{
  "dataset": "made-up ball-and-stick molecule models",
  "image_size": 40,
  "horizontal_flip": true,
  "encoder_norm_position": "sandwich",
  "encoder_head_dim": 32,
  "encoder_qk_norm": false,
  "encoder_parallel_block": false,
  "encoder_inner_norm": false,
  "encoder_expert_mlp_ratio": 0.5,
  "max_precond_dim": 512,
  "one_sided": false,
  "ema_decay": 0.99
}
Rows from block 7 of the encoder of a small masked image model, named by matrix and row number. Rows with one number within an expert belong to one neuron, the router's apart. Each number is 200 + 30 x the weight over its row's rms, rounded and kept within 0 to 999. All counts start at 0. After the name is the row's rms in percent of the matrix's.
After each expert's rows are labels from the 100 images, of 14848, where the router gives the expert most weight on average: "responds to" is what is common among them; "colour at peak" is the nearest of a few named colours to the mean colour under the peak. Only what is clearly more common there than usual is listed. The data: made-up ball-and-stick molecule models.
# router: router (encoder.blocks.7.mlp.router.weight, 8x256, trained with AdamW), inputs 0-127
# up: expert up (encoder.blocks.7.mlp.up, 8x128x256), inputs 0-127
# down: expert down (encoder.blocks.7.mlp.down, 8x256x128, transposed), outputs 0-127

# expert 3
router.3,084,191,176,172,194,185,198,240,218,247,141,252,183,183,188,169,178,212,150,197,217,198,227,170,223,217,227,242,186,225,214,252,229,190,195,214,243,231,205,194,188,188,238,180,173,194,198,177,203,188,179,217,206,188,173,139,198,178,203,213,183,185,181,171,222,271,221,193,232,205,181,224,206,236,199,220,193,258,223,214,172,205,167,168,207,205,214,184,201,188,163,242,184,109,178,183,217,233,122,140,209,160,226,203,219,197,230,131,180,199,133,170,243,214,209,193,219,170,200,153,145,202,250,189,298,203,194,205,183
up.0,099,186,231,203,190,250,209,175,223,256,216,190,161,183,256,186,222,224,178,210,158,268,218,142,155,178,232,164,293,193,214,150,200,194,132,178,208,230,177,185,203,199,187,254,204,201,241,236,248,201,217,192,224,160,162,150,210,208,216,147,168,225,143,192,182,173,218,175,175,155,184,241,149,149,236,182,179,255,192,249,219,162,215,178,239,203,231,192,187,184,174,236,181,216,202,140,179,212,176,244,215,210,243,179,200,192,208,225,126,192,179,173,184,210,192,201,212,228,179,205,208,212,208,181,206,162,197,210,199
down.0,096,177,186,161,244,184,170,183,193,153,275,210,183,251,203,222,195,215,195,190,149,188,214,211,184,224,172,194,200,252,163,229,206,195,235,272,210,208,239,219,200,252,150,209,231,209,160,226,187,246,220,219,186,183,186,205,186,226,226,204,221,209,247,190,167,203,218,250,165,249,200,145,187,205,218,173,249,176,246,181,243,214,181,203,209,251,230,248,218,204,221,208,252,181,201,267,198,223,232,172,231,225,187,261,189,218,239,219,222,157,202,244,170,205,228,224,165,185,179,120,226,177,223,212,142,170,148,185,199
up.1,087,242,216,151,233,217,174,217,219,194,173,196,193,202,221,185,233,182,241,209,229,224,217,212,219,244,188,209,205,220,224,254,200,170,212,142,144,213,209,219,229,155,227,156,171,189,190,180,171,192,207,183,214,161,175,181,142,233,182,197,275,173,242,208,162,222,166,190,184,177,166,205,214,192,181,188,178,167,197,234,222,219,186,169,162,231,226,194,142,234,205,207,139,188,169,142,195,222,150,214,246,183,253,213,159,186,172,161,239,248,230,195,188,203,183,197,143,204,118,207,203,166,181,246,219,212,180,205,173
down.1,104,172,176,182,163,204,233,166,220,188,189,265,234,224,184,260,195,204,157,217,220,190,186,198,191,158,206,194,144,218,219,165,190,209,186,213,254,165,176,182,191,244,158,229,197,254,232,193,242,244,233,209,206,254,241,239,256,162,219,208,173,162,186,214,187,184,210,192,218,240,191,186,202,200,232,229,188,187,264,195,188,181,224,205,224,146,206,234,257,173,170,210,209,205,205,240,221,162,274,190,181,200,167,172,248,176,231,246,197,139,174,205,162,190,264,203,187,225,206,266,171,184,178,163,150,219,217,175,222
up.2,107,233,219,205,158,154,188,171,197,236,199,231,185,195,229,182,126,218,233,230,227,184,194,123,223,239,223,246,231,202,223,191,205,199,219,186,246,169,137,193,184,156,166,259,171,239,164,166,148,257,172,219,170,172,179,167,222,206,222,191,199,151,216,197,193,176,227,207,176,240,240,185,159,189,195,224,244,212,212,214,214,202,188,203,194,128,246,179,186,179,207,156,203,137,239,194,185,150,141,122,204,229,203,194,221,165,220,223,220,191,208,163,248,171,219,219,250,192,157,225,225,190,218,247,201,186,189,230,154
down.2,092,158,182,189,200,180,227,223,214,207,156,142,194,196,226,241,171,209,188,179,182,283,143,224,196,170,169,162,160,166,210,227,196,181,175,195,180,187,220,227,171,254,229,237,228,179,187,248,181,191,183,211,247,226,163,262,176,162,205,212,224,168,211,177,203,222,194,219,164,234,138,159,221,243,191,223,214,143,231,230,203,194,215,174,224,212,153,212,217,238,187,223,182,215,230,218,259,240,259,200,242,219,218,178,241,190,180,183,215,204,176,183,236,192,165,227,215,192,223,223,227,183,208,181,208,207,199,161,209
responds to: small balls on sticks; branched; balls: eleven; balls: twelve
colour at peak: brown

# expert 5
router.5,089,275,198,194,188,220,222,212,206,220,202,244,203,184,204,117,211,172,220,202,184,252,189,197,209,183,191,172,147,207,204,117,284,195,223,271,167,123,185,201,199,220,175,153,196,214,223,229,205,149,178,234,206,165,263,230,220,258,158,110,204,204,211,216,222,201,184,193,188,231,204,130,196,214,146,151,208,187,189,248,199,185,153,171,202,200,193,208,180,201,238,145,205,207,217,222,159,193,214,217,187,197,219,212,231,207,217,228,199,212,178,188,205,177,234,189,188,179,171,246,149,208,209,180,165,198,205,197,250
up.0,111,243,233,184,167,209,196,185,222,180,198,222,192,163,178,147,181,190,250,211,185,214,177,174,268,182,201,180,234,185,236,214,250,209,145,225,186,218,236,245,149,223,212,225,207,174,204,197,243,214,209,194,134,212,238,225,204,203,197,188,151,210,214,192,189,220,248,218,179,217,193,222,201,246,195,233,215,179,169,156,175,196,182,182,164,190,215,221,179,191,187,143,229,186,200,218,186,191,243,216,157,243,188,238,152,205,173,179,207,224,192,222,148,202,174,198,227,184,189,229,170,169,218,137,198,209,143,248,215
down.0,103,226,192,182,192,180,231,240,205,225,202,163,254,222,214,237,177,237,175,138,229,212,136,217,195,233,190,219,142,250,145,177,182,194,268,225,240,193,246,157,197,200,166,149,222,205,192,181,188,203,161,223,216,227,147,230,204,164,158,221,183,198,205,193,132,211,171,145,201,168,170,150,192,238,171,210,164,220,234,170,214,221,198,230,246,189,180,156,180,165,183,193,164,235,183,169,233,198,240,177,225,193,154,181,235,212,169,183,196,199,211,207,190,226,248,236,182,221,185,203,205,191,186,210,246,168,203,164,162
up.1,102,166,193,217,178,236,206,219,203,193,252,242,175,151,152,193,171,180,192,225,180,190,154,166,185,188,211,217,198,240,237,202,225,179,183,226,189,185,168,263,162,180,243,221,261,239,195,182,145,173,185,165,177,214,163,186,219,205,209,182,183,242,230,172,198,162,241,246,176,272,211,154,200,159,175,176,150,188,200,130,207,205,174,215,171,237,182,170,189,204,241,204,246,179,226,162,183,275,235,198,214,209,190,222,225,154,207,227,216,185,188,213,269,171,193,216,170,211,201,196,204,189,209,206,191,196,178,188,180
down.1,107,231,191,176,225,208,198,230,225,228,218,154,197,188,243,218,244,187,211,189,194,153,217,186,267,220,194,181,189,172,209,211,221,157,181,204,200,234,162,154,212,206,175,177,164,145,243,196,261,222,225,208,190,223,202,221,242,172,184,214,205,171,164,213,210,203,210,155,260,182,201,279,206,228,237,187,225,183,212,197,217,188,201,205,193,275,225,231,193,194,213,183,171,173,187,198,232,232,175,209,149,281,181,196,180,240,196,224,147,188,234,241,196,173,178,180,151,206,209,208,207,180,247,206,186,217,213,204,165
up.2,105,194,234,221,241,204,175,188,134,171,248,161,213,193,235,228,246,188,210,214,234,201,204,148,192,217,174,222,207,226,186,209,264,155,182,206,236,176,256,225,214,219,235,195,247,275,183,251,193,141,203,201,223,190,201,158,188,243,225,216,182,216,205,164,228,205,184,150,174,189,246,192,209,232,183,230,215,177,177,223,237,193,228,176,241,247,227,205,120,183,236,168,169,257,169,206,236,209,197,187,186,219,164,201,171,219,135,212,180,195,235,211,218,240,244,224,213,172,175,208,197,168,204,231,162,242,216,177,227
down.2,109,161,147,167,167,225,222,231,222,178,158,179,212,221,173,228,187,196,170,171,176,185,188,260,209,198,229,202,213,198,179,213,186,204,191,217,194,236,177,210,203,229,180,200,165,154,254,192,224,175,246,163,137,228,191,259,181,182,166,242,175,196,219,275,180,194,222,236,149,173,188,231,196,222,198,222,204,200,230,194,206,164,203,243,178,168,235,189,279,171,194,152,244,125,213,242,190,159,197,217,241,208,190,228,255,176,246,221,180,235,210,178,164,218,229,230,152,194,274,174,201,225,153,205,185,201,173,203,208
responds to: dark backdrop; balls and sticks
colour at peak: black

# expert 7
router.7,121,187,212,199,203,198,222,199,190,163,80,256,225,214,197,197,195,189,193,195,231,194,189,186,194,197,196,188,186,196,178,200,176,205,222,193,215,234,248,218,205,212,181,212,190,215,154,213,207,204,222,160,212,57,189,111,184,209,168,146,196,193,209,191,219,201,209,233,190,210,225,186,192,254,238,220,203,243,184,200,185,193,270,205,160,212,204,201,217,194,171,193,210,176,203,218,204,214,254,171,188,208,202,171,254,194,221,96,211,217,222,191,210,181,230,183,279,145,165,144,129,212,207,213,199,196,247,198,262
up.0,095,275,202,212,225,153,162,161,208,178,204,175,224,213,240,171,178,206,177,268,252,155,211,225,180,181,159,188,189,237,165,137,174,170,122,235,191,222,189,179,167,233,236,192,263,215,259,157,198,207,178,227,220,256,172,208,196,247,171,207,198,174,173,199,154,186,163,189,169,204,212,226,214,184,203,160,196,230,161,202,176,196,211,222,134,216,166,183,225,229,165,201,234,207,234,224,217,199,212,235,173,185,205,187,180,172,192,255,164,203,259,168,202,229,211,169,216,182,209,209,226,223,233,187,219,221,225,183,248
down.0,099,189,192,166,205,207,189,203,247,214,160,230,239,196,217,199,244,183,213,153,205,262,248,185,225,228,174,170,169,175,179,181,189,188,205,173,153,163,214,249,253,253,238,189,219,192,155,207,185,213,215,182,176,180,158,190,207,235,169,227,210,185,167,212,174,180,196,226,200,222,241,216,210,194,216,215,182,226,170,236,155,180,170,231,242,202,198,219,137,181,129,157,189,206,170,158,235,243,205,216,204,186,180,211,197,190,171,190,256,190,217,247,212,221,229,167,231,252,220,187,196,218,169,172,216,196,233,233,225
up.1,112,179,184,141,176,189,170,219,275,204,169,214,214,146,250,225,231,236,127,169,243,205,203,197,208,146,203,124,224,256,201,216,219,223,215,207,208,249,183,207,179,214,191,215,219,185,216,159,197,153,207,200,220,189,194,174,217,247,227,186,200,190,221,173,154,220,183,200,193,187,158,149,218,221,227,150,138,238,256,183,124,149,178,229,201,228,172,185,174,166,202,244,189,191,142,211,189,245,190,158,191,238,208,218,166,148,220,225,192,202,173,226,199,181,215,182,214,240,252,211,229,205,186,215,157,175,211,166,227
down.1,091,176,208,201,248,235,226,148,122,190,213,189,196,183,188,184,191,202,190,238,157,228,225,166,246,215,180,216,162,214,162,168,264,172,207,174,187,169,171,192,215,160,138,181,187,230,168,238,202,168,200,219,188,180,207,237,206,198,193,243,166,211,194,257,216,151,186,153,175,186,219,206,226,202,195,176,267,246,203,184,153,217,221,161,208,210,219,213,190,219,184,131,242,221,272,202,224,151,181,209,215,170,185,192,241,235,215,186,141,165,215,191,224,210,170,235,216,164,163,229,179,216,213,190,228,217,201,196,163
up.2,100,232,226,141,178,202,203,229,178,248,223,175,182,164,215,172,202,250,217,232,152,228,230,175,203,147,224,210,239,219,212,249,174,206,188,225,213,209,198,239,177,226,184,139,166,186,147,231,140,199,201,187,175,168,200,151,180,191,178,230,216,184,181,211,214,203,173,134,190,195,204,256,216,198,184,202,196,185,225,200,197,180,220,220,210,215,159,201,210,197,173,238,175,164,256,170,178,171,155,215,138,229,228,198,145,241,241,148,222,182,227,205,214,243,160,219,189,217,243,211,157,228,218,233,240,244,184,169,202
down.2,135,211,180,173,248,168,171,228,186,218,206,229,209,156,174,209,222,179,202,181,234,226,204,163,189,176,183,204,249,232,193,204,169,199,215,228,203,126,180,212,184,201,251,246,259,179,208,191,264,152,179,225,222,222,184,208,230,208,148,203,230,141,219,233,166,196,238,203,227,235,206,258,198,216,196,176,188,235,210,221,214,218,149,213,214,231,170,131,204,194,171,159,159,150,184,206,146,205,207,153,189,168,165,228,190,225,189,198,225,184,136,214,188,196,168,198,212,252,224,216,245,191,266,213,257,171,196,180,205
responds to: small balls on sticks; balls: twelve; balls: eleven
colour at peak: grey; pink

# expert 6
router.6,123,184,196,238,190,199,200,201,202,282,233,212,212,168,201,242,179,212,229,181,221,229,220,215,177,205,197,155,273,176,204,206,240,169,165,211,200,156,234,188,188,253,221,240,212,192,207,172,212,186,222,210,199,258,202,247,184,189,201,223,203,217,172,217,194,145,207,174,192,214,193,211,202,101,182,204,161,191,179,193,216,193,132,185,225,199,196,194,173,205,159,159,171,230,186,202,198,195,157,190,182,219,191,232,160,226,157,204,186,171,204,212,200,232,160,237,121,179,175,219,205,175,194,204,140,244,184,207,216
up.0,098,180,162,250,181,188,172,195,271,216,170,176,156,212,187,223,214,196,231,215,195,215,240,242,167,208,252,207,151,189,192,216,170,197,256,211,177,252,163,160,192,198,188,196,186,178,242,224,176,224,189,198,150,171,237,247,209,223,208,205,234,176,192,179,248,181,226,173,196,181,232,192,187,189,224,185,212,205,252,154,225,247,199,203,203,171,248,187,231,200,216,183,160,175,136,199,202,235,194,223,196,194,179,203,248,246,182,220,183,184,211,176,171,244,202,217,172,150,209,182,183,180,202,204,234,252,209,210,187
down.0,112,242,209,144,261,233,234,210,163,230,185,201,258,241,223,171,227,155,219,230,206,205,183,184,225,192,179,179,192,218,210,142,227,247,179,207,208,169,231,203,206,192,214,195,222,190,176,194,185,153,190,199,203,245,163,163,169,197,233,213,173,202,221,230,147,219,235,182,190,204,205,223,202,176,167,211,172,217,192,245,213,177,151,154,201,239,177,208,208,209,169,168,226,194,228,203,208,213,263,173,199,165,196,197,177,187,208,216,231,239,207,220,190,179,227,227,219,286,149,214,206,170,196,180,178,150,171,189,164
up.1,082,242,243,167,210,175,189,192,247,203,161,158,215,228,189,218,155,171,192,252,223,170,253,177,226,188,225,186,194,234,262,176,210,165,227,189,215,205,202,205,163,190,207,192,195,159,214,200,207,158,227,175,191,186,194,216,167,167,215,224,250,217,177,213,234,280,180,231,237,222,212,206,213,140,232,211,140,184,247,196,147,215,147,226,192,198,219,170,179,206,226,169,202,183,163,169,251,192,194,193,187,217,194,177,196,161,231,211,153,161,209,228,218,182,181,251,169,175,207,190,185,151,209,137,184,203,245,166,178
down.1,094,170,199,222,172,222,236,208,165,235,236,260,231,184,202,182,220,204,181,170,222,226,142,282,184,200,142,185,201,178,125,234,212,211,200,186,176,225,200,181,219,203,245,166,220,220,198,195,219,235,221,226,214,187,217,194,272,181,204,211,219,156,226,163,185,163,205,143,240,196,164,212,193,183,185,216,232,187,188,190,195,224,210,226,243,167,241,232,237,185,183,230,189,204,247,209,246,166,226,238,226,172,235,219,216,198,194,216,247,235,204,195,178,246,211,165,221,179,213,192,177,238,192,250,173,186,159,272,217
up.2,107,198,211,214,200,180,144,227,200,223,141,169,248,204,135,179,201,190,254,240,221,229,233,186,195,246,249,208,253,172,237,185,173,181,199,180,152,167,171,224,219,205,210,209,181,202,196,239,181,244,175,258,177,182,238,234,156,154,186,151,230,178,221,207,179,212,219,183,177,205,193,117,219,179,207,192,198,201,160,166,260,229,200,217,171,189,193,233,206,213,230,190,226,225,186,194,198,184,220,185,180,199,190,161,185,216,206,193,248,216,178,172,156,208,154,192,211,264,193,191,251,225,156,225,232,179,157,204,225
down.2,093,177,180,145,181,188,207,190,189,223,229,188,177,206,247,208,174,196,150,213,165,172,193,208,154,197,148,227,178,180,180,208,222,233,233,214,227,203,215,174,194,180,195,212,221,230,235,174,190,194,267,144,186,208,219,170,202,195,220,252,218,215,232,201,187,168,144,192,161,201,191,218,185,182,153,188,227,231,222,162,165,225,203,165,245,208,208,200,193,178,169,229,193,170,222,221,193,191,174,219,197,267,216,225,153,203,205,215,180,171,198,217,268,157,225,190,203,158,213,236,155,203,295,159,190,156,203,177,203
responds to: space-filling; branched
colour at peak: brown

# expert 2
router.2,080,208,194,183,206,224,200,166,180,141,283,154,137,216,210,203,214,229,193,175,142,176,181,188,178,210,201,247,196,216,208,195,246,147,186,185,243,182,175,163,221,195,225,160,208,197,171,188,154,204,139,209,210,310,214,242,190,195,225,204,181,230,164,202,215,180,222,194,208,229,198,185,189,222,226,213,206,173,184,168,207,199,178,235,216,217,202,164,202,199,230,177,201,199,210,151,186,212,212,231,215,208,197,230,200,186,196,184,182,191,211,199,199,181,193,187,239,306,217,261,277,205,169,178,264,178,176,204,137
up.0,131,208,188,218,188,236,168,185,166,241,228,212,210,125,149,227,217,193,195,217,228,173,144,130,206,183,176,212,208,240,170,173,161,222,204,274,205,185,186,175,200,167,207,190,218,233,147,233,179,156,161,168,201,169,210,184,228,230,225,184,199,231,159,210,221,182,201,134,243,193,215,200,215,183,190,134,174,187,211,228,207,232,171,176,198,185,196,281,234,188,207,150,190,207,241,177,200,250,224,191,183,248,222,223,196,231,194,201,180,200,201,198,208,192,224,167,234,217,207,219,184,189,198,219,222,189,164,138,213
down.0,127,208,271,187,191,168,284,200,212,217,193,219,237,189,180,211,163,201,224,213,164,212,177,196,222,240,165,204,267,194,187,242,114,191,203,192,189,189,151,229,223,180,200,204,158,215,191,205,191,134,162,202,269,162,183,214,202,181,166,212,210,229,175,179,210,196,165,180,167,218,232,254,174,247,213,203,184,169,217,194,204,249,257,190,185,264,183,220,216,175,221,280,216,219,192,203,170,204,231,161,201,202,143,145,188,238,190,177,219,186,205,166,168,177,189,181,159,203,218,237,187,223,196,165,214,196,220,217,161
up.1,096,144,186,224,169,197,179,196,192,208,197,199,164,145,159,200,238,235,217,205,187,217,184,182,199,206,237,186,214,197,155,187,218,249,165,198,215,161,200,233,222,187,176,234,215,227,184,165,193,204,199,204,177,205,232,209,179,222,238,233,193,188,195,202,148,158,200,174,153,222,168,190,209,186,192,242,213,177,175,173,209,137,219,203,189,218,186,192,141,211,169,202,180,238,252,191,187,222,191,240,213,200,201,237,156,194,218,173,237,179,184,192,189,162,187,254,144,178,206,216,209,143,230,248,215,256,228,223,185
down.1,098,201,199,148,236,217,207,187,255,225,221,245,228,156,187,192,189,151,229,242,204,173,200,172,217,199,200,232,251,243,167,188,204,193,234,231,186,214,203,187,179,185,190,190,204,183,230,142,162,168,178,200,205,213,135,194,185,235,179,204,235,196,243,240,191,208,208,211,179,169,199,150,150,179,171,239,187,222,187,222,190,234,226,160,192,203,185,172,192,158,204,252,203,183,174,228,208,182,183,159,228,189,202,255,208,191,181,176,173,224,168,127,224,251,197,204,228,232,195,201,220,200,231,223,130,181,184,202,230
up.2,085,182,214,185,163,173,204,229,169,203,202,197,152,186,191,203,242,229,162,271,254,166,212,230,191,208,240,175,210,150,219,236,148,244,136,168,202,208,214,208,157,195,247,178,184,167,201,211,268,224,228,214,182,184,250,242,175,173,213,219,180,236,260,161,236,225,241,247,179,239,240,188,230,208,220,196,249,217,150,135,204,204,227,185,186,192,144,229,209,235,207,179,204,239,178,229,229,160,248,218,212,186,173,197,200,143,190,212,179,190,172,235,242,159,170,177,197,173,233,175,206,193,192,183,200,220,190,192,176
down.2,095,194,213,165,222,199,179,205,238,249,201,191,284,180,170,152,219,199,210,164,179,184,207,234,225,168,163,205,200,218,173,167,223,182,211,245,236,233,152,201,200,211,164,194,200,259,198,191,159,165,176,207,201,190,163,160,264,247,213,164,232,180,170,171,213,186,179,216,203,152,132,267,156,185,206,196,147,192,219,257,137,202,170,207,239,200,245,140,254,181,202,257,227,137,230,170,212,213,187,214,199,202,224,225,183,213,215,167,219,211,261,190,184,215,214,204,235,199,199,237,182,205,216,206,185,202,215,235,229
responds to: space-filling
colour at peak: brown

# expert 4
router.4,087,253,202,199,166,223,208,196,201,215,199,271,194,198,235,100,201,212,194,198,148,176,193,185,197,191,190,129,147,213,205,85,254,184,183,219,154,140,201,195,203,243,187,149,195,175,184,219,179,216,191,189,242,161,277,204,186,236,164,193,157,197,235,218,188,182,177,232,172,212,216,161,159,214,202,195,213,207,199,198,213,192,137,203,193,191,202,189,198,210,239,189,228,238,201,202,156,185,259,186,225,212,199,222,197,224,201,171,221,223,156,211,179,199,193,195,153,241,111,227,125,193,219,222,199,189,251,195,244
up.0,087,218,216,223,174,139,226,250,180,191,179,132,191,215,188,180,168,197,191,178,198,196,184,222,209,199,233,191,162,230,195,219,188,220,221,208,154,148,197,223,217,160,209,196,149,179,237,180,233,216,269,196,241,198,278,175,210,179,207,233,235,169,211,172,185,184,179,194,205,263,153,190,158,164,214,144,216,211,183,196,219,195,242,222,173,234,192,150,170,206,227,193,199,156,270,183,153,236,164,232,228,218,204,205,195,196,221,219,231,184,209,214,143,229,158,223,147,226,158,165,186,203,206,218,254,196,190,211,226
down.0,091,179,181,191,233,201,180,178,243,211,195,207,186,224,194,210,215,165,182,215,187,170,245,176,163,271,148,209,162,148,241,218,199,200,170,165,235,231,206,205,178,233,211,193,196,236,205,193,165,144,187,164,182,174,151,198,229,202,215,210,147,259,163,180,177,178,172,214,255,181,249,229,247,239,142,208,172,237,261,221,125,220,164,191,238,174,189,219,187,185,165,164,213,246,176,223,199,226,154,225,216,116,219,186,235,185,178,235,147,198,224,182,231,167,241,184,164,184,210,208,233,190,211,166,250,189,177,193,217
up.1,100,185,197,194,174,223,152,194,176,185,142,178,201,201,232,149,201,191,205,193,189,213,200,207,185,232,207,216,143,236,186,230,178,180,174,157,196,254,155,203,195,253,161,214,159,201,184,188,250,209,308,205,186,167,187,255,219,211,212,176,226,176,210,186,185,225,227,218,189,193,196,144,262,164,182,214,182,225,142,206,158,226,172,195,162,237,185,149,204,188,188,241,271,172,248,195,222,215,172,227,179,191,180,182,216,256,214,184,181,227,169,132,239,151,237,137,184,186,160,221,199,225,206,189,248,180,244,189,172
down.1,100,182,234,174,190,172,251,221,264,171,242,199,220,175,163,225,192,188,228,248,265,170,172,230,208,146,151,174,245,173,210,244,218,241,251,251,201,223,193,217,198,195,200,203,170,200,200,192,174,180,196,220,252,189,257,153,226,186,242,192,146,226,186,225,176,200,202,176,167,234,247,214,191,189,247,178,212,222,221,178,276,213,194,197,258,175,212,191,196,213,233,147,212,238,177,184,176,179,238,156,250,213,256,240,168,136,176,204,245,195,197,221,159,224,239,185,162,230,198,229,226,154,222,213,183,178,177,238,171
up.2,096,188,182,193,231,178,190,167,205,169,194,166,208,200,245,249,208,262,216,182,209,147,196,153,211,190,177,237,225,240,140,156,228,223,173,185,237,217,219,187,178,172,202,239,242,216,210,205,190,189,215,196,196,139,177,230,221,165,157,224,289,173,220,160,207,187,189,230,185,235,217,200,215,164,222,209,198,207,251,204,232,204,212,218,186,249,232,185,187,232,223,205,250,218,173,223,192,272,225,137,196,150,237,240,249,195,186,174,185,221,237,194,141,222,219,161,180,160,214,221,201,179,161,215,242,172,244,211,196
down.2,096,172,208,169,195,220,214,210,157,253,179,206,169,217,179,197,176,183,201,146,158,221,224,220,192,190,182,174,166,216,185,296,154,240,201,216,203,236,184,205,197,246,225,142,161,165,182,173,237,252,192,238,206,204,225,185,166,237,228,200,162,229,207,260,175,215,222,184,189,188,224,172,183,204,183,231,197,223,165,154,194,186,209,199,187,143,220,214,209,165,203,176,166,250,206,240,138,167,150,281,207,206,229,227,134,238,212,179,194,200,175,158,190,194,185,230,174,179,174,195,156,199,202,190,235,228,209,192,200
responds to: balls and sticks
colour at peak: white